A small class-conditioned image flow-matching model, trained from scratch.
Model: 3.02M parameters, 32-pixel images, arch dit, norm layernorm, activation swiglu, patch size [4, 4], layers 8, width 128.
Training: 40000 steps, batches of 384.
Data: 195000 training examples, 78.8 epochs.
Rows from block 3 of a small class-conditioned image flow-matching model, named by matrix and row number. Rows with one number belong to one neuron. Each number is 128 + 24 x the weight over its row's rms, rounded and kept within 0 to 255. All counts start at 0.
After each neuron's rows are labels from the 100 images, of 14848 (inputs lightly noised), where the neuron reaches its largest size: "strongest on" is what is common among them; "lies over" is the class under the peak. Only what is clearly more common there than usual is listed. The data: analogue clock faces.
# gate: MLP gate (model.blocks.3.mlp.gate.weight, 256x128), inputs 0-63
# fc1: MLP up (model.blocks.3.mlp.fc1.weight, 256x128), inputs 0-63
# fc2: MLP down (model.blocks.3.mlp.fc2.weight, 128x256, transposed), outputs 0-63

gate.159 [118 103 123 144 127 112  87 160  96 115 132 108 122 170 161 140 122 157 186 127 133 141 126 139 130 136 132 138 112 146 130 133 159 138  89  99 134 137 132 123  97 169  76 135 133 154 112 129 135 151 149  99 175 125 135 147 142 171 115  82 114  73 127  65]
fc1.159 [137 116 129 132 148 121  67 149 104 157 120 153 131 243 158 127 119 130 147 165 135 118 135 139 143 151 131 129 120 134 100 150 126 138 143  98 129 114 167 129 129 156 115 109  96 115 135 148 148  98 101 150 183 219 130 125 151 104 154 114 131 116 149 100]
fc2.159 [110  78 121 157 135 171 166 158 123 129 130 101  62 148 105  94 122  92 180 151 127 122 130 137 127 118 146 130 124 120 106 108 124 102 118 139 127 132  44 129 101 135 133 162 128 107 122 122 130  97 137  90 100  99 129 138  97 104 119 116 130 141 105 175]
strongest on: numerals
lies over: face

gate.62 [111 153 126 141 146 115 109 121  62 127 124 151 140 125  81 125 118 162 115 122 124 110 139 140 123 144 143 111 105 113 148 155 145 135 101  86 116 167 142 123 107 162 127  99  86 127 121 138 144 137 117 142 143 154  98 120 125 198 156 149 116 106 162 164]
fc1.62 [138 138 141 140 111 117 135 182 137 121  95 168 130 140  68 113 138 110 171  88 132 133 124 167  82 102 123  87 150 124 144 125 124  80 115 123 104  97 142 124 120 168 157 127 157 128 100 124 138 134 109 155 136  96 111 105 131  93 150 141 152 104 108 134]
fc2.62 [121 129  99 122 133 117 125 135 154 124 129 119  96  93 143 184 123  97 139 166 124 134 121 116 117 133  61 132  99 102  90  44 123 139 167 130 122 151 152 126 148  98 154 112 150 126 160 114 117 166 116 165 110 136 134 127 128 155  66  91 129 157 128 168]
strongest on: square case; numerals
lies over: face

gate.3 [106 139  96 111 145 150 124 150 105 118 146 120 149 109 136 133  98 110 109  62 132 107  97 110 141 120 129 120  81 142 159 114 106 139 137 135 131 123 186 127 156 165 141 132  77  85 110 152 115  98 114 147 134 135 149 119 104 116 148 125 144 147 158 110]
fc1.3 [ 76 132 154 166 126 104 160  84 146 132 129 103 110 153 132 169 155  86 129 101 147 159 131 141 129 134 110 130  91  96 159 147 149 116 175 104 144 122 103 127 129 163  77 191 162 134 114 154 132 141 150 129 116 119 141 139 156 143 157 126 128 126 126 113]
fc2.3 [107 103  85 136 107 158 137 106  96 132 131 107  78 123 132  90 146 114  95 127 128 108 132 130 126 120 110 134 121 145 114 145 137 118 101 139 126  96 120 131 114  81  68  88 128 125 103 167 135 103 115 125  62 134 148 117 113  92 154  88 127  97 112  90]
strongest on: square case; four ticks
lies over: face

gate.16 [119 119 111 106 145 132 119 116  81  99 158 126 132 145  82 135 125  98 132 133 123 118  66 108 141 106 146 177 131 156 143 130 132 147 113 121 133  97 175 148 130 145 121 151 136 113 139 129  87 124 100 127 125 115 135 151 200 130  85  86 120 124 166 105]
fc1.16 [ 95  93 157 113 109 145 112 128 129 145 149 146 127  97 127  98  90 125 176 111 135  97  86 140 127 120 130 109 101 154 124 125 157 193 115 109 115 150 166 122 130 147 116 156 107 110 106  91 111 110 139 147  99 116  72 116  87 127 145 148 138 166 115 112]
fc2.16 [ 89 125 105 125 133 121 112 102 130 107 134 128 117 120 135 113 122 138  97 104 136 148 149 228 116 137 131 121 103 139 145 114  94 132 187 157 133 119 153 134 147 108 133 124 117 162 120  70 124 141 157 137 158  77 159 113 139 123  96  97 130 141 138 102]
strongest on: square case; dark face
lies over: case

gate.67 [147 155 105  62 124 138 126 117 120  83 128 129 140 169 150  98 144  91  85 125 135 150 133 139 110 115 129 126 131 151  83 146 158 137 107 134 130  95 134 125 133 138 148  68 123 103 126 113 137  97 144 173 122 143 159 133 160 114  71 138 121 151 101  79]
fc1.67 [106 120 135 162 112 150 117 129 127 117 133 166 137  97 124  77 119 137  88 162 127 120 137 131 131 106 115  95 148 136 122 169 111 190 181 159 130  99 113 140 189 118 119  66 154 110 120 130 154  78 124 133  90 192 124 136 114 100 121 146 135 153 155 128]
fc2.67 [119  77  95 100 135 143 147 172 129 126 130 174 105 134 137 112 128 143 103 121 123 101 125 110 127 116 132 135  71 118 117 198 152 124 133  88 124 114  94 122  84  90 107 142 150 118 145 106 132  90 103 119 121 134 130 140 130 150 146 142 134 142 123 152]
strongest on: square case; minute hand past 2; minutes: 10 to 14
lies over: face

gate.56 [132 112 155 120 107 124 124 107 126 169 122 132 126 125 110 105 130 143 126 119 133 128 133 191 109 159 121 104 100 124 168  75 115 118 152 114 118 105 130 136 111 138 140 120 139 214 183 112 121  94 166 101 151 168 118 117 120 106 153 178  95 136 134  94]
fc1.56 [133 106 153 126 110 156 158 150 130  67 129 154  92  84 157 121 127 113 117 159 108 108 148 221 119  66 132 118 132  93 181  80 110 132  86 106 108 125 125 122 150 124 135 121 134 205 163 112 133 140 125 146 136 122 135 112 141 131 134 118 156 161 133 131]
fc2.56 [142 133 163 155 117 100 114 146 124 131 139 126 112 106 188 126 144 114 136 150 134 102 141 186 124 130  83 123 141 161 158 101 105 136 140 153 131 118 109 133 127 176 131 135 113 246 182 134 124 117 101 105  88 121 114 121 161 116 110 154 123 138 163 126]
strongest on: second hand
lies over: face

gate.48 [161 134 132 115 116 148 109 122  97 142 150 133  95 114 150 121 128 143 140 113 167 147 154 148 112 104 117 113 144 183 141 152 127 137 138 130  84 145 106 129 116 175  91  94  97 126 115 113 146 112 138 157 136 152 150 128 132 124 109 126 141  90 108  95]
fc1.48 [125 131 169 114 120  99 110 107 119 152 142 152 138 114 172 105 133 138 136 129 166 125 147 163 110 105 129 136 153 160 138 149 114 108 189 139  79 128 154 146  99 138 129 130 105 176 142 131 126 125 120 116 139 153 143 103 149 111 125 129 136 114 147 134]
fc2.48 [139 122 125 134 129 136 119  94 130 130 132  97  78 162  93 163 119 150 118  91 124 135 120  85 126 118 165 134 133 109 104 121 153  95 105  99 131 126 135 127  98 107  92 142 122 127 111 138 133 112 150 134 186 148 165 131 140 136 133 128 136 149  95 118]
strongest on: second hand
lies over: face

gate.214 [ 99 159 108 134  98 144  69 166  69 120 109  88 115  93 114 160  84 106 138 149 124 130 114 143 122 102 123 132 140 132 115 150 167 112 164 104 117 118 138 111 129 130 121 179 191 142 130 118 107 116 132  93 138 131  99 150 136 131 130 107 121 184 131 131]
fc1.214 [113 124 143 108 143 230 121 176 133 178 129  91 138 145  95 118 141 132 151  94 121 155 118 151 121 150 130  99 127 124  96 124 151 141  92 159 118 126 117 138  82 108 116 113 143 146 143 155 113 169 117 108 107  93 113 159 185 103 100 122 165 121  86 145]
fc2.214 [130 126 103 114 116 104 135  90 145 126 123 129  87 117 123 160 103 117 152 137 128 151 133  93 133 136 120 123 114 126 130 118 141 140 112 158 128 155 109 128 111 217 156 163  92 129 124 149 143 140 139  57 173 149 125 123  52  81 106 116 127 156 178 107]
strongest on: square case
lies over: face

gate.221 [121 136 147 125 133 131  99 127 118  90 122 152 125 127 147 117 148 144 118 193 130 118 135 135 118 109 134 153 189 147 149 126 143 109 129  72 139  93 125 120 174 145 165 132  95 133 100  93 143 163 151 179 144 115 133 121 154 184 186  81 132  74 128  89]
fc1.221 [172 134 107  95 118 171 211 164 164  99 116 129 147 146 170 131 141 104  93 149 109 119 111 126  97 147 128 139 136 160 155 115  97 144  97 138 119 121 129 122 127  81 106 100 110 113 131 153 140 123 130 117 109 105 127 121  83  91  94 129 116 147 101 120]
fc2.221 [101 110 152 103 159 205 142 160 141 116 141 115 104 102 121 136 148 116 149 109 120 117 129  62 121 119  88 132 153 120 121 119 114 182 135 115 133 130 161 127  98 170  77 146 153 168 136 130 128 141 105 122 114 105 119 132 129 175 137 116 125 121 108 177]
strongest on: second hand
lies over: face

gate.80 [158 103 133 132 150  86 139  94 145  92 109 124 172 130 122 160 134 118 103 111 136 147 138 151 127  96 145  89 157  95 104 122 107 113 154 141 118 156 143 122 150  75  99 147 125 177 118 128 116  86 129 128 142  87 138 108 114 125 121 121 102 189 161 154]
fc1.80 [101 129 118 123 112 142 178 111 128  89 128 114 142  91 167 134 128 116 140 136 133 112 146 140 114 124 151  98 149  86 182 121  71 109 147 144 125 135 156 134 128  93 108 121 123 117 110 124 124 109  96 149 155 108 127  98 121 121 125 119  54 165 185 168]
fc2.80 [142 134 121 151 136  92  81 217 137 120 125 131 156 137 156 178 125 121 157 157 122 151 109 137 124 134 156 125 151 151 155  85  99 128 176 128 129 160 117 134 150  73 142 106 133 144 109 157 113 106 118 123 113 155 123 141 110 147 160  75 125 152 183 148]
strongest on: square case
lies over: case

gate.63 [139 150  73 147 130 138 152 141 127 173 129 160 150 129 128 184 113 146 100  60 154 128 119 112 143 150 124 100 142 105 131  53 113 144 173 151 133 149 138 139 114  99 123 108 133 146 113  85 137 123 135 117 143 130  92 147 139 117 117 165  84 142 140 122]
fc1.63 [104 124  73 109 128  89  92 112 139 145 139 100 192 122 186  68 122 131 136 137 128 102 111 112 131 188 133 134 123 124 114 187 124 119 145 148 131 119 103 127 115 150 117 129 118  45 105 168 132 161 110 151 131 115 125 127 134 116 140 156 141 103 110 148]
fc2.63 [141 161  91 151 128 149 162 144 130 132 123 149 199 115 173  74 127 148 158 155 127 131 125 119 128 131 113 126 153 126 114 211 147 120 111 122 124 114 122 130 153 143 168 157 135  66 132  52 128 165 141 147 121 157 141 132 125 140 104 135 126 142  95 107]
strongest on: numerals
lies over: face

gate.241 [118 129 119 153 122  83 136 144 110 129 105 133 139 149 163 166 122 129 137 186 136  93 156 137 124 166 135 175 144 146 186  93 149 163 136  79 120  98 160 118 149 118 128 160 127 129  97 137 143  98 115 157  84 135 138 128  95 122 150 139 118 145 156 158]
fc1.241 [104 139 187 171 132 137 100 111 119 141 143 137 142  86 177  75 123 126 180 108 148 141 119 124 123 141 128 100  82  90 164 156 123 149 147 152 128 142 128 133 144 108 129 114 110  87 144 139 125 102 108  82 116 160 141 123 164 137 133 173  90 129 162 164]
fc2.241 [129 180 138 147 139 180 113 154 148 131 125 178  56 109 117 166 119 161 103 126 133 121 136  97 135 121  78 131 115 100  93  97 135 132 152  95 128 122 128 117 172 108 117 143 133 148 152 158 124 138 122 158 171  84 127 130 151 156  85 107 132 137 129 151]
strongest on: dark face
lies over: face

gate.128 [101 113 133 147 100 165 120 112 109 154 119 120 125 147 139 151 114 128 135 122  98 144 118 160 187 154 118  71 132 122 107 143 152 111 122 129 167 116 115 214 137 130 102 114 117 131 127 141 108 139 100 112 134 122 149 147 103 128 127 145 158 128 134 122]
fc1.128 [136 134 130 134 146 130 123 118 146 155 183 120 124 117 138 131 166 136 128 121 227 168 147 127 166  93 127  80 123 123 123 127 131 123 125 144  92 136 132  74 117 129 124 132 138 130 127 122 137 134 132 120 127 128 127 165 125 108 127 134 122 129 124 124]
fc2.128 [147  82 161 100 127 114 156 180 135 115 133 171 152 100 131 168 134 144 131 104 158 106 131 133 134 113 121 137 130 113  77 135 120 161 120 119 129 111 143 131 136 112 155 117 131 127 161 126 126 161 118 108  94 113 123 128 104 122 116 167 107 153 159 142]
strongest on: square case
lies over: backdrop

gate.77 [111 143 140 120 108 128 137 151 144 144 115 143 140 101  73 110 157 130 145 157 103 118 139 170  85  81 108  49  95 153 115 149 115  72 105 115 138  57  95 114 136 153 120 128 150 127  86  99  93  88 135 107 140 120 133 134 114 139 129 125 151 109  85 164]
fc1.77 [130 164 138 127 151 128 127 153 169 148 140 123 150 127  64 121 164 125 147 128 116 103 132 167 115 144 146 180 139 143  97 122 134 121 131 125 146 114 107 106 131 143 131 112 107 167 109 128 105 123 133  64 109 139 109 140 148  89 146 131 130 109 128 194]
fc2.77 [151 129 165 142 129 149 142 129 153 121 124 140  78 138 203 101 107 161 125 133 122 143 111  64 123 141  54 129 133 135 112 135 138 129 109 139 132 162 101 122 144 106  91 111 143  81 172 115 129 145 157 175 135 151 113 124 115 122 121 135 129 179 131 164]
strongest on: dark face; hour 4; minute hand past 3; minutes: 15 to 19
lies over: face